A small multi-label image tagger, trained from scratch: 3.62M parameters.
Rows from block 3, named by matrix and row number. Rows with one number belong to one neuron. Each number is 500 + 40 x the weight over its row's rms, rounded and kept within 0 to 999. All counts start at 0. Numbers have three digits each. After the name is the row's rms in percent of the matrix's.
# fc1: MLP up (model.blocks.3.mlp.fc1.weight, 768x192), inputs 64-127
# fc2: MLP down (model.blocks.3.mlp.fc2.weight, 192x768, transposed), outputs 64-127
fc1.262 116:445426502466489434460433549488448468538535480505568481562438504473456530481556507440466445497441556428535460559461533527493470391501547501503474578473546497558497523544494620477542524486499519
fc1.263 116:474521492472506517445538503491508544538428427554428480467488524468554596527558471434495480528509459476548454522558484544527517464419509553476496543520442510455509515452497476536510518526516534
fc1.264 062:464522475522521504472474524499400559567485483504477541434501487508480486505458524488501493527510572532528520466485557481533510451534565490631507505428521487511524539526487458471565493560507527
fc1.265 078:519434481525543468576464508553466556521458495549501513519498573462482464484550470474431562479448535455490473504528454467457488477491492547555506484580597470421532526422527521447574536449476475
fc1.266 100:477461526493485445431469544527429461498491529448538490424430522461467514570457481477541537500460522512474475523471530464502564534521568411551464515503514483547504497482497469470439459486448506
fc1.267 133:558472472532451504567549446551530506432482481515496468484453521510491532495509422501473531493527422477598471489498486532506518470491446519498510455486477554442547443485500588520492580464446498
fc1.268 112:538483410527515454510487494517492437513410521449512530505504437522480535616475547432559503502487432469536507497494527490523524448443537505503515546496460510545538492441481440340519532522466453
fc1.269 075:482513511531525498457500488480445492578515544501522457538501576446540489480420461606486504496449506461485565479501482539463512470544541561518553532529470504514512510523491481470493535497474552
fc1.270 109:510430440514605468495421452557476468517514496477532449519527502485482478525511529512526494512514481491485495402564505468463511448515483535595499466536548459559518535453543507468459572492495508
fc1.271 117:509491445527464481547419525469535552512513498543526497554492468500469516492518556477463531472544487401471423491542520569533536509545484507508552512439543504512532471428530497500453529564423519
fc1.272 093:466451479452486496482517517431490477482444533502481492466504426545502486550505499486538481483483524480473520559517488421479490533502490456612462467500419554556465508439519482430512485490471505
fc1.273 131:493480455563478522458531469464481497491515570454472563468436470471471485620404488479468477419440541444509509513471479466595491497475380520482428542521565512533497484493509496482524451533436531
fc1.274 131:516487505530421495456500499516498505585534463463543497465515502563522522540505442522507505517468494521426463433509446499535511448525532440487484554468487543505498477544500477566578518454501499
fc1.275 098:531485510522450537450528479418535495492462514468517497454461582571481452582464463475490448516470498478513449494524543555475473497504429504400429506484479475529546467520474452488511485569559394
fc1.276 074:513492539520470545507416509539579470438450556500521523519536509458521504489483469516516490531470525529519468477489505474502509453503531486502543464433501527456522588421463492541478522598555489
fc1.277 066:481531477445507450548439525498542507520486395475525476558554529537500524470462469508453474452499554534466456504437552515499446491407433511459478412472478569473449470550527481525532480547521542
fc1.278 150:439454537493528417488509504454522474501514508551524476457498558478406468525498513544508491504466533514585519421481534483552441490556414494490489508462501577508543490581478387509460563437490501
fc1.279 123:461571545566486542494530556491542532518506480547494577498527509520537463476500521563549529531423506565477544501521508495526468450486468505480473492491566528529422518471448519559532485493466508
fc1.280 145:458491506537473505512497539516492487512522516501499468510534529528489480460554369587531518531444562511471483498510439445494466451503487449529492550461483529532509543457582476501515517379474545
fc1.281 123:476514472542500555496541523443491480496500570515615504526541483498452513467503578476528586588549528548491517449553539545470518497489482460443537500448480422489465506501484565493470457542459558
fc1.282 096:486456503544545457513443552451541533480597539452511505492580550484501493507512385459419487545426514530450500533401509512454500442459568492514364531524489423468517558489488546556548422488488489
fc1.283 138:545463491509491568549501443474531547491481435520509524481441480429464465530520472603552482412446465467477574488505452547484474502529561492491462515468517461483477555509611589464499514506480453
fc1.284 111:460471481538497495470496495566534564526554509453457544522511504483508508545493477551461490566450491522511485503453403488455525451384555505477542558480528520470433507497502514497510538470488469
fc1.285 096:523553485541544544516526476516538491457468506486526540536482514469589535479502514444508506507515522456477489447507500512593420568521458559530493463485502524536520506478520455431499559425467535
fc1.286 086:514494473468521515516494451518443533500511560505484489507434509454397457522514525530528546446524557548485475464489534452524534494499528559429528495488562541519523617549511444465470585434538447
fc1.287 097:469441502477501529528455459553550480533444464551554476501509500531471506542488473557546464508495508545493509452494471451503548477512509512498550506501547490451458501454446515527546551487498592
fc1.288 039:459527441450551472513426526516519501512486493511472493586536453578501510535516478464521436541489483511415486409489431499504479503551474569552530544577471498500519522526467485553486489511416565
fc1.289 039:402469488472545540477499507457491535486474512556507455504471631515523543496457543473438494484598499526540529529528513535508482462568545489561536551523506446523483467453481461480632465488531476
fc1.290 135:513472453469507487480492502474506477450462502468479508475532491464494524548557533513558532543487556488501469494478511472517525496463464474489451500564475520555552478430506526574504589515466553
fc1.291 131:459526624490470497469581516479508527488441556506453529453439449528542465535432478464559475457507497436505471535500508580529491498611533525459426488541476415413467538494502488521518508509440486
fc1.292 079:518468437565533411512477551604482497487507528483500519533502515539502502468505482533496536522461522540473543512506547490462564545520541516492502490523495446493524540479463575471462513501503537
fc1.293 092:499512574533508501426494492540481477466503478503586480460455459475539483486535623480515457586544460459409526465530527496497478459514541554530508490511494427443537502499454445496528537514477526
fc1.294 093:501488488486543557434462499431523555487496502566467505444492485544495513497508507476482491456436506468446502442583440506503496532512510447501467508450479462561440562470481486524540546494484550
fc1.295 112:496511482550471493599505587444529511473488520498524525471516487518512499469554448493423514491501398574485479494538476564464486483481489488510502485546449427545458526481460532576521490523432506
fc1.296 057:497545557473567491526493460560493478487483562510476502453491492548487532449396571420455501488488498518492478505519503464544490475508482535505477539569404512494458489540486453475576450515411453
fc1.297 144:520478500508513522483506510507530484501460559474536507524461498521533486507537553465552531510457541558504522520562518604512487487551547488482459496501537543453542481535498482439491462473515558
fc1.298 049:434494517498521421526476448504548537494497478508418486520488510530516533520517517480461539563504524478558481480486489513541555449535422509551489492486545424488462518421500474539517550574493457
fc1.299 110:512548528476494484468532583536544520513478459506536572398518571515459496553498495515524469529463509480555501504566459505514508489522487511481419554477523500494542555505487514397479487475447409
fc1.300 032:585493555486541537491479496471501455495499500426445557534500499480488469449398567535520467523529507557549553509503498550479562556487493462494461520532516557491474539542498520546519529455500512
fc1.301 103:502514505567567487481454481542467506554467437426463532587458471485508515499527501508453501532463467520474584513419499526485554449494519574517503466537495510451518486468539516485481534553534550
fc1.302 112:523435526514475516462506583473471494539591529556520515473519496535542489552455465492469449491517475536558457456475443522477465472542548494569539500513505564444526486532528559532471508531519516
fc1.303 111:557509480480518437492473498574519495559467455503578507541475532455384511501485492538504466507450543471503558465486511488564496524513472523414422516451458536544423497521550473498507522471474498
fc1.304 021:501497556499518462484511469495470508483503504556507412460532488561495517509525548463547512538591478497499534600423448496505488426495509494461504488513461435487491521518458410402494555490490541
fc1.305 115:516499435493552480497467529463433506530586442563532478550507457530498498481508506546535504429521484539459520453475456492506509486429523525595604580518478470516500529464424534530465502459471507
fc1.306 127:570528430492480503487506509554496493469460523525464488501417452480529507501526518521534492512408444504498523481427492497546502482507533499523515501512461488495539507545491536451538455514402564
fc1.307 137:495502486471511524514495486562474533484514531489517459377521467463529502499536532440474496396445507522455461472490575490525527531524522458484584566520528541524429505468486561506532491509547506
fc1.308 120:499467507461501527616518476508509444506507594526526481475499475547590533502514382425528483435537490481457493491535430471456516502490556383447538460542565435470511469448462517515542507486540495
fc2.262 107:477476552460411608523449518533563545517515458507482608377530421479491480491426538484501484448505542446516417489485537495513493546455573518438486462506488484474592502485531485489439491474557473
fc2.263 110:474453490520533443558422563516468466535485547478476496515513532471441531527516506565498504434485465495531516498558473551456545405447418451503451486501480515484481433526605484433529544504528510
fc2.264 060:498484535476544540514518512535526449533477446491531492533511464504474555561446509542505549482548463514483490558537453473420505480507503539446445508520470511539460418474533460518521479480517485
fc2.265 085:492481437537477579446527567526540521477527439441419481518592480493547510464438558461553475457509485551473440523491501531581512528496529498447550492439414513559481487443480551502553447531510530
fc2.266 096:503533484536426567476551478463456518521421561546484448512505524528524512483430473547539529514506540537507542551501493500515400417456502556461557514478550440523460530602514479492551451538495489
fc2.267 143:467560483466469477507496505460613473449461530527555463496478515528479500518442471522525550520487476472444476488449534523496460505522502573424422521583562559457456557512473519485492462467510525
fc2.268 105:472542469517533486430435442516439487535464551462446492435478518570471477530416481483470566511590503507557446542573570478481602355543491478441523540479504465583538534479548483527499509484467532
fc2.269 082:557582498547514478465461482572537538437531499399564510532509528537562494387525563511519492505543415545478469526523479490505474482531498529508539534505548464503511514463523483543470476438466403
fc2.270 100:505527503522415491550492497499515592498502558536496471515547477468509408461441506465490483553507546483495468544500533389537461515503522471518536542489513457527508510497522432525452453498444517
fc2.271 125:525420504517406477408465498532517523514518477485504525515449552460596505432481488465553484560550448469493538551503475438483516500514534443566546482535528429540422428456451511519531490489530495
fc2.272 093:449525549493489501554514487480471562524583458530523427514502509535528472577489480543544483539476489463527450560470501520459540534521525441517521484482438472529532472506480503562507471491546501
fc2.273 142:474572437458539401435517489438475491583519514494465464598497497526431537465489552511584423474461419526449475532493487532532540537495488542494504459503559580503459484454458496523475460470539401
fc2.274 129:568491531461458522466425549530542503499578516526458520496467497516516548459481538519466584547491506442515448455454486468493438468525582554495550461427551444483519508535454531478518476507477435
fc2.275 102:540552493432561490538523511458466481534529458507497580519602526438554432589523482457491547435508505501503559490534558447505504438507547507499523457419515497547477507505511498510501537530555484
fc2.276 078:549435473492524533492477550501468446418433517482527456539545397526470516514525427457529520478562505479507468540482523522502493457476476548537517508536478507477550528537496510523499500470578535
fc2.277 063:503446474451492562508487495482393559453481543551492527425502553431463500520514556569475455462555453472537541571508452468497439553521452515550513488492499531457512507501457538511501522469526465
fc2.278 128:526465560430522502531458510504597562484440509421445504541440495434541553586460562468442512483464469537489526450494501552507556490486591483417499472526548481543499513507559490546507479515469509
fc2.279 105:463515469539467503538538555495514526521461444456517452478461448470517565517441471515546502443550530433390465436482441457504549480500498477557514454545478458500443505624522476509512452511536514
fc2.280 135:486402449526523496464446538504500450409453606513475563523477451413491494534509565533548576449520495468499470461476523529515507504504483543479560550490493595471518531428464534506587451443491541
fc2.281 101:441482494489536484510505484573499504543470501516495505555509554485453498549473424623508467497487497492446515454502513470478514440496507485508513460429568538513493504567491469473471452536484508
fc2.282 108:425473484520437511484540533491497398567450486557457470483500499460568575511468542551559544538581517474519508459505488494520435451471537458461494548535529493427481486535461550480527515485476509
fc2.283 136:464550527514493548454468543470392542468515481508495447508534549478523503511482492433517513566465460573517566512495569502474513495467538563506566476441444438513470439424502423482552583525490546
fc2.284 109:498460530470470479489547551466565445492586505474521452523481523515525548531566432400479523454517429464517520450459538504493486527455493522554535489472521520503464500469525492441564435474625508
fc2.285 103:497379552497457490507490545509498512471478429513513509462490501535555524529486522553402467466528476552495529543590444493521542525450466562472567554486470493499498474491523476503470438517449446
fc2.286 073:495511534485485468497458483503457492504503463547489519484493502497475462497488535538583482564480421468573516556448513485500567515544496463536460417509482506458515479466534522514558470508454520
fc2.287 113:569501498514484432539516496524513550487503486530537528610477481538537457520471534489490504457527502554454495568521458489460477458529556500584524578518516456547534560576502540456497510508457461
fc2.288 045:515443506510451559516547454526476550455547418431582507459502511412555526450456568499416527478539512472552491511538501547517512534502489493536526446452483489515476507547529551522564504411565489
fc2.289 040:513440442485514483454442481501564492486468491442487574552561429518494429524495540475560544497405524500550527465500472511488560436454516553496475536462476497483545490547471496527454478434398520
fc2.290 122:526475504558467479463513465516573493513413530538438460445470505523541421529442559423480510505561443513583425451546527445509471534495574502482464498498536501468513480524492578528440531587551591
fc2.291 132:499427503541503481406454464531546486490542478488492516395453532468464467536515492464505469556490462502483549475522554570543555523536412494474513495473535485588495477556470547570486438505521460
fc2.292 080:519568490471477590491494501513492502506493494459498486532555407482390431505533462445513460528586479512480484562525487480539444434549529443458586507540495497506579448491581425470537560518478509
fc2.293 079:533525458514456551476440511502428544502458452549473536491457529487492531446486487512464582502412459487573525584510477489495551435497559463484547540528471523502478496541523506467480476553530474
fc2.294 091:438401494535505449539502498440549502425501403485527418518450461482496501517513547469535507555487486529551524536537545571479502466458476472516541556483512557470505389531515543502590556496441453
fc2.295 105:517467502450498490506487504496468514513464516551428495438408510475514532530462453464504520450525515498538478472384544485541487512496535513492496477488526435502565473538492569471488457466537506
fc2.296 058:495419466517513556457489504442425523481542509460562411519462475529472491550528465462446505505469462522430526534446524543570541553452532426579500465480584493497497460506512528539451470446512501
fc2.297 173:489503476463499429537465556551512477533532522550546445455524469417447488535474540510437507518556505527494502508446531459432501487511428475536491514490499469434527536561439478471549416504535500
fc2.298 053:480540519482460529437439575549474503555488549464543488567485495451448452481488480515481530494527501482531485470496506510441473501505480438472454449514458531480468412505492521465455506423474538
fc2.299 114:464517562509447475466514421442540461522527492496582518476480518509567527402469450519413574511518547489480502479530586490514465510503457497479452511464524532504509465543528518427504566515512466
fc2.300 036:475501485567505469515512489529542504463531487463523482511440548557460464461562502510538562504493532417464548505469463482520469492459496521490486495487520438528514458485493484447483447493471438
fc2.301 116:491486556505550489527465556493530559492481534503436538440504511540445582378516452579493479500480460549462532511457521515495498528481494507513503594454527475513421455487527493518549510543541468
fc2.302 116:463471489467453553503459520559514458542481461504499408424507484489432469454441470495500475526448492566577486475507399444534487530510468497489524426585532542492568482524521500575523590482506479
fc2.303 117:485488478453485484531474519551525530538472494483553506575471504437584506465567490478486482527501489467457429486556528466510418579514564531500551536449487537495524493513477513520501570537414436
fc2.304 022:479445516470527488492571477454544473496508483533509562520500473418431454530528458492471551477427514494545452471551522504486566540497474517542467513520526510527528486475468564577521454438534457
fc2.305 113:565487481549554530464527461548527471484439496469463516410467492536540495536422470501488521537423497496514558496498571486495478546531534546459489513415475475482490433470498505521509553458537543
fc2.306 128:518492498464469581433512507599582543472486558464539478441500509460446501481504443539470588577479499467476514496472457538509451552557487501551499504494518533417517531469528488506434536473471469
fc2.307 122:512460443533428544511478491509461579517532523529511534528556421446536555507475476512514480547505523471517457474485490493510587472486519545416459471539466461470503528510455507482466544504506452
fc2.308 110:457499429521423542538504484514484458475465481424485481511524518521458424496495460472417417539497567472532465531483532507574506497459478466497440468415488459546549553510502549500493563494520473